A small sound classifier, trained from scratch.
Model: arch transformer, activation swiglu, moe soft, layers 16.
Rows from block 4 of a small sound classifier, named by matrix and row number. Rows with one number within an expert belong to one neuron, the router's apart. Each number is 128 + 24 x the weight over its row's rms, rounded and kept within 0 to 255. All counts start at 0. Numbers have three digits each.
Before each expert's rows are labels from the 100 clips, of 14976, where the router gives the expert most weight on average: "responds to" is what is common among them. Only what is clearly more common there than usual is listed. The data: single English command words and digits, spoken by a formant synthesiser in many voices.
# router: slot weights (model.blocks.4.mlp.router.weight, 4x192, trained with AdamW), inputs 0-95
# gate: expert gate (model.blocks.4.mlp.gate, 4x96x192), inputs 0-95
# up: expert up (model.blocks.4.mlp.up, 4x96x192), inputs 0-95
# down: expert down (model.blocks.4.mlp.down, 4x192x96, transposed), outputs 0-95

# expert 2
responds to: voice: high voice; reverberation; quiet level; intonation: flat
router.2:129118123162115108098194117150114153169113148159109131159172147103160141139115145099172130135156144147113129124156137146150132140092127121156148142145078189115095156140168106116147103165144085129131121126140102148136125148180172128140113111126130111136084120168119125132087155097100139119
gate.0:130133078099107091104125124114140098106155103118127100112092126132082135141089116120204153159129150146114146154116092141162113140117153128140118179047146098130095135108168102146125140064117137137099115151144136118095142134109112142102123142132091129149124175126141113117161113126123117123
up.0:074110123106138151126115112101104114122117132074131140164137145150115151148142136131135114150097211137070155119141108159100077117141152141120122185122109110110146133095108098124118131097148154129143139140146108134134141103057179113155146151152120149152127135135140089159159079119153091126
down.0:206136135140125113144162132129115137158095089118136137090161150061103144133110119122095120124093134128108118154130086156126136147142098101168140102079142104099135140132114090168138133118123159102153127169110131151149132145133158119124112126154077138159130138122166152127120179106179137135
gate.1:130085125135142110126105182104105116125143136067122132126145089101107117118129113149152165135097092118147095113132128143115119138120077166147116113102130118100141145145123169154129140087141157130111129121118116124166142115133115171110166121150149143154138132104172101144154160105140169175
up.1:135085141138158150104159115126109104114113112164130072102116170132136159117103145116124121092097157079120142158127170131079125136118160115111118163116123166139110108122150173145111112104143126103140153120147126120120122093111132144127157103073156130173126133147153105136108135104125138128
down.1:163107141148127126181105123112127129156147157145126111123133165141112119127132156136109126133114107136167123144147157127110140145106136113072117126128122114131124147126121172147104104103141134118145172130094127116071133144149138176138097123121175086162127163137118068115147102103126134106
gate.2:114159198135154134120107086124131140118189066128160140089102124153122141137126139196097109143108099113137143113140101107119161148131127109135153090110152145140066099139137104139133142120127128189085146138122126135120146119129127131098137146166094142146156124094165135156128111145138125129
up.2:119125086090162176161153146157108117124120119111165089142063134149145135124122143103158140109096101147112106151089067125083175083132126131123149106127132147132118155137113155165161139139046090115133156121115095119130158145136148119136130129116125169115121117118093116164111120088120122161
down.2:132140151132121077108150106128117123069127145166108062147115131113119145134096164115157119125109133100177122142118141123123115163174123123120127128172121133133131182157115079147148199139100100119153148125148123136092125153164110138077089171167145108116134117165107147131177149158094122108
gate.3:110165122118145120117102125108145095147096084163108144137132084111096093120121099124119154153152110122203139139124113123146152122153137134097150078152094098126157087148086148142118119107143128137097169157131109137111146125116149179188083139126120136113110116111125095132130180127083148133
up.3:132174103156078113100113087117146088127145145111134150122151053111133109131112161140144127118144122142152127142126157128148120135139135132143116078144130088154132132133098127136125118138092133147084099141164155141138118154155172120123127129090097150095136094109098090116128127118136142118
down.3:093138109139142142118143111176146128156097105182138136145092124148109101120111158134121131135142140106112167136132147135156103140163112116157191132113128156124116146122144131093155098114162177124196162085149144136132112090114098169145154115174136118078121124118132130124151163111097110097
gate.4:141134139171155116159066157106126114139142097133131087152108141093128113132115143136159119128169141147105144154161086079158068135145103125123123138124124114132141146081114163158134117173168088108151122108166132136085141132132153103129155100142140128102144136103108130126122105157201105172
up.4:092117147102112132103160072143109174131106144122131098110140105115150136170152158133103124088077103150108096106116119138118125145133166147137138127129189144135086127143056108085149111128126170140114096131124190089169125164153111154141133129134191106141117131130128122130134169115114122068
down.4:114111098132116150071092134163144118117092112124143112142157140145128128144117096125104134133088110096114116128122116210100123123121142125089105110159099155126131106132126134125153121127129180113075121097107139145153110140141132117167120182099126107117120122108118113124079126138170125105

# expert 0
responds to: reverberation; voice: child-like voice; whispered
router.0:151122148126107110142159152148173109130117154168112133152174133099099109130104148115156120122141100152135134174177094122109158104157118115151091174070103113132084115136091148132183133168126128120104147147143152137159153108140148115151135112146094132155148161140132116099059147105133128119
gate.0:152115152124108078158109138157114139111153151094141138135108145124114116135118139105100121177130122153117128155145110131114107133141173127151121134040156097115086095124128104140132145089156143110143136162150143170100104115166142135137121142146116138140149147079148114157129127155100171127
up.0:147135153107154081166114127112129105107102132137142127135100101119121100112136105091090123200152148137141152115114136106104173171130155149171160091073155093100102171092115136172143135086176134123134129165128145132133118122143130122125106130143165142135164142105095113131123129169138195104
down.0:130140129148122138140127082188135129159083105226144189128157123094057101122130146140136133121125083119140078082118165126119136151111128132084139132135117144131128185125131109125105164158136135109123136180158125117137104138079121087137102095111113130175128169112123091126108140135145127116
gate.1:143105142144128142141130128100106104102153104100125119109140146144127139116138148110136145127109139193087126119159097139094047099148144117131126134207120158137059128155114105102120130133097112115127146189107143128103140128116105135097143144153128151163108130124132134109111166096113126129
up.1:113175126134105080126138116126132148137107144162115166147146131075133136172144103108069103097086157059144146182119121130125128152135152155135114098108093146121113096075109158136113117134138130117139136083128145136125100206152153117153144155091128079132142127146091140137166114136101132119
down.1:161126143048129142115162097096126129087096113113124163082150148102116132129116146128169123126135166111099104159126094129146130104156130123143151122141113123121132155138132170166103149147126186123117139124121126203102137142134135105158122196153098083171126189103133110128172113126120139131
gate.2:162129159097129123167140130139110114155144150101139127115070112155130091155121183135072120144127092144152141080143107118138160167143147145149170079128066132091133102139140134123155149121160142165118105076151121106131121149078122100100121137111147116158125130127125109126158157158136113128
up.2:135132130126123138112128149114108149117102115163152128142110128120140118087150095141124143103146152131156162144101138136170099134165119155128113134122149076144112163096089168127109103143131072121120168179132101164111135121081122150128136099150130102115137106069098147141134172137125145137
down.2:112204142111106126150107119190126125141128155133155152081108132150081154135117109136095142135165115126115084100136141173138133140154133122133104118087122126121130150138106127145120128136108118141109148163114105137103138123081160159125079145137150145113130133132130118125121189127118119122
gate.3:109102100101122139133105150151164169087128083137091094155120082124140145119065108096113099147120147119112136148130176127104121121131100170124134142102133149144082139158132115140121128164157135104151163122147153147141122104142142144111085129113138099100109134142095146183142149113166123171
up.3:099157167172133089130137144113052174157113153111119112127112166161109107145192159152145146110109119129141113116133095127128111109136124114147146111144159100140180092123138133094157158164150103119123108119115110125132130127088092145160170121113140106129156125105136133078127078138089152112
down.3:156179122140079101069086113149111123092099097140104075099113122153094130146129148130120115127182134101113157145126178148166120130154116105081127158104156152130132070135130133145112138126143131123155142135129146178083124119110166118145150099095133118129125107098104095129124117112171125132
gate.4:139146121141143148189105111104095167106132125094130131123101141130111147128158169170126110126126103126106130090145099115120149121136133107135107139115122150113119054153145116167126148106154127121107070120128152110113139141113122076117156150124075149149133128120131132142129096158146150154
up.4:070121143138141113117168128140176099075146142113126101113154083109094110141120134098151124127155135118123132160137137115154103131179135129147081115174168136167121193097133152149128131096103066125141144117175145155121149135137124077088119111117090134134132131136139140165127113126089086163
down.4:172077101104142095119112130165119127087139102104106116073132152116089144087122101134115130127118154101107126148138123133117113122088118140107158146193188123126122147141143120096133118099162101141126135139135150122148147120154142155115079090142094149088137138162137136138122098091164129117

# expert 1
responds to: mains hum; pink noise
router.1:101106100123167130134142148161162106135164101101102141131126121145144146148102138084112168136100128133138176118145101139107114114134121110128132138148138118124088065107173108125118097132102117140102083091142128150126082142108120162180131164131125078114145142110117078136142125149068147105
gate.0:138127122125144155133145154102127158138118115115105131111147124083155123153148152108110114143190127174151158159097105137145100131141128127131151142128156160091133136111099126117094131166161152127120118105138126150145134161146108093117134140105109135104143120220153099085143102152097129101
up.0:122140125079132117174106121128099165131127126161111139119183137093134114138154091125123107158161141133149083150067107124131143094134096128145144144121114136091131085111155102122116147172166129166128113141102109122145127130118103066130135150120126086123106113142123127189120136130122085155
down.0:122164137145111117161148087132095115126140130138130142167150152089098101124118133133113133134108143122161117095122111090126123118126127125166168156070113129133129137148128134182200107131128140142131150144096122110071127091125121124114115082110152110091120176175130120127141121119163130140
gate.1:143101143150152132132130116134119125120077169140117153128143143164192120178125086111100138128149108124123110153124118152136107154132113122099122144128090125157110105119124092117103108098150145073131099086164086158125092118164093073100147123127108128122156094114169137125114172090111099109
up.1:158093147130135109124144126146087129156133105117110102141096110137173113171107118135079157111158099124144140154087137191138093173125159122087149123156102157145129120144132138162147124077145162104116145136137134121148122108142110116121122146113131193133146096167135116170101132105110157141
down.1:182129134099130137135162112234144126154114187050137115141131112090107127120128096122102135128064175136099105096120127076147119114157126092176121121137124120112123138116106128141093151104122067152123149135126114114091129118144120134127089094047141132102136162131163133129155113108098129131
gate.2:123142166129165134161082092108125131137146127129140113102105141119118142133147118091163150108116156094087090153123147120149100102114139131127150152141194134148119139145108140146101150150138129097105144139164157147104131107115129092107120129153112171151148104132087132143105115114136087124
up.2:147130121139102144120187170111119153116133106155105127143162088140142109134110148148136141133144074123136151118109121111111161095135114138104125107114081119097149121137114154107150131186094141155133130113067109148148126146157145135128130160087127115123103148135152115123110147131131175130
down.2:122110120134146114141092083133119134152138142062131107160165138131189114134110166129063128127185107105159109150130131122113117133122126116137086133083063129115130179136121175076145138119127135127178115122125114167200124143117147120123185173167078087093130125123125109129113128124138131129
gate.3:126157117090136140116118111114144122139136099121116157146099137110128146102088161134157125112162139115115135137128160127185112120143118110110140096097143116146182138080189119135124105097055142057148157115104143189120130117096137140112167109125133112115149165154130119135137116132127168181
up.3:091166129171145132129130161106168133127160114123131135149083123136124133147122141143152141142168127094105130136123124128153141086101077151099165057098122139109134167108116153145110128134091142044163108117127163152092122105089114120102193114119159172122131144181116141132141123139116089147
down.3:121146119137120160191179135097148118154096125124116131129116124111140132114148167127093130134111138109153158110137116154123117147142108118111145128142146125125131075136112125131088124114143073139080090140090141113158133143167115137147128199131156088163135071105151149121093090153108131131
gate.4:130139126161124133102077126085131118126124111138087123128136138170090122135155139076120105131137162139124115126106118140079063146098134130105136141155176115098187154154146125113137126101193168118096096109150130141112115136150178154151159107101130117124121165082142119146145149099180145157
up.4:138158105186123127121082163139102131115145149121135123123107090125116142100145132168159123158087119181114132115150125133157108097137119109117081146153151157146076097131119149152147149164113120152121075115118127112076123128138160112161108086142164153140115113124148145148116112165142117151
down.4:155170113169129176133081110124123129151108135104129164170137134142153127115107111135115116129138150113170128120149143195130140143158134136116098148122147128123128105109127181156128139136117155117199155053143130116085130131086142131123140144097158153133126098086141174132131098150160127136

# expert 3
responds to: reverberation; /m/; /j/; /u/
router.3:161114114136152133140167154155138151085147155111114153103121140121142105122112120170162124134139125133082144124089122138145147146114136159111144099048114109145133087144102122129118161148102110087154100057144160163092123139150132108121132158106095136163100105149131135112106079112155130141
gate.0:107144073133115112091083143153136141138134135104160098127157167118119114129167153128128129137135146148078120137171139123111112141124135098091122115122101133136087168107179101147151150159141114130136133144109099126161096114138134096105149105099082176092138158157128128110152111094115170136
up.0:114125132127125144097132148117127122169123103104113160144109133161146172125065104096138135144157127146148139172146110167130126152099147133162125136159123107116164131196121135139128119122174073157122114120142126116090101130137121101109118158126148129113128123126133130074133081153111142116
down.0:118125123142135134194135182129114128144135152093149189109100099091156149127111147130105113140127119129147180124132118167131120148146125148144180114115162138107126144127130159147135130158120064103184095113115124063123139134125166140111104165173126170176123128158133114132105079122117135096
gate.1:133144163066090102139126132149155111145126140153116138121120119156163102134065147139160163098111153162145161108160113174127157136140092118122107115137108142155144103159109147187127131137150130110160140109118148161135116103121131134134101120113102129118143110153102129155094107183103075123
up.1:094134126190136144129159112141123114114075151106135119133150114128129167137166137183102131155113128165150183130081131084111113112124129126158101124156110109125117125146152172133095165117100130101125106142103135139083137105107147139093135144105131119146135109102129105152138119163163068113
down.1:193083134133094073148122130087109128110157118104115079140139089152149123132120164121166131117161147119156171157113155109128132122166114130132090133103123137134135100137129176092113135130124104116125152172106127106122120121099134143111104174199164164102125085161126096127152119126155128151
gate.2:172128103101140077157122186127132106119134144112159125141114124102139117160106097155105104151163134139128182134138140122110166127112143139122121169163116151137144115114107118114109126082106118117108105085149173099125124105136115124148153147137108144114159126086132109099131128111157150103
up.2:165169176139161110086158100084132105142078133118110152096127116157115152119139118152189119103132138135131083095116114084112181135120092153125137116143127127130116151135171106144133095085150133162134137112123104090096107143103139081082121161136142140126109104095143171101155132117116104112
down.2:166117122085113095139125078167117142096147150102139136080106117160134104133132154127128127130096103151141158165127133084108109128114120098075089151133094146135132145105115076123159129136153139126129110132124119079115141077152132145096075107137129119120119128104128120131144113105085132122
gate.3:175138116080127095132105118123130116139147089127129124120152110111161104168110167094136120117093138176169159125159140158114114073116121149166130089154097133095170136120102132114127161112139123131128125099087107119156096140131142139124145120109117167116115174151145137091098121137131122156
up.3:172107105152115128124133116149141124126139116140146088150157175122120143097101141124154087131123115163095146145133112137161130134153125110105124128188134162137101107140149109185108153117146132072105142176116089108117145133134155149147136150115119115104174172142138070125136179059148089090
down.3:094165094167116096198086138164117124136121128129100107096132143080141139112125150129120132138181109133111102103115112141133138088142124141146162155123078153145126159145091163165113171137155141124127153144109132100156155126105125109072132161137185100129120102145145130132146152136145122143
gate.4:131156092154139177161110130122093105131112119125131191146097124132132083153082142115124097103128122200174134154114158120113109136165138118132142127100084096131206153153080164143137136155105102144124140139121142128139139149144121139119111104125119104126114185152122122086137099089136126143
up.4:127171101154137175163122130125083112133115119114132193143074112140130087124088151116132105123148125183167133145122149119109117132152133122119144132096085115127208139160076156140124123170122122129110146145123145143145120146154108152118096104113139096123107175150117131101141103089122127149
down.4:148134122082111128120153113195130132158056146157143071136129149097053124127131120128131130130116128153122145121138128185140129141120126129112164136138222110132132142138133143166143144108113054131140134084088129109135133115122119125150137088139136176125124111141141133127163120137114126103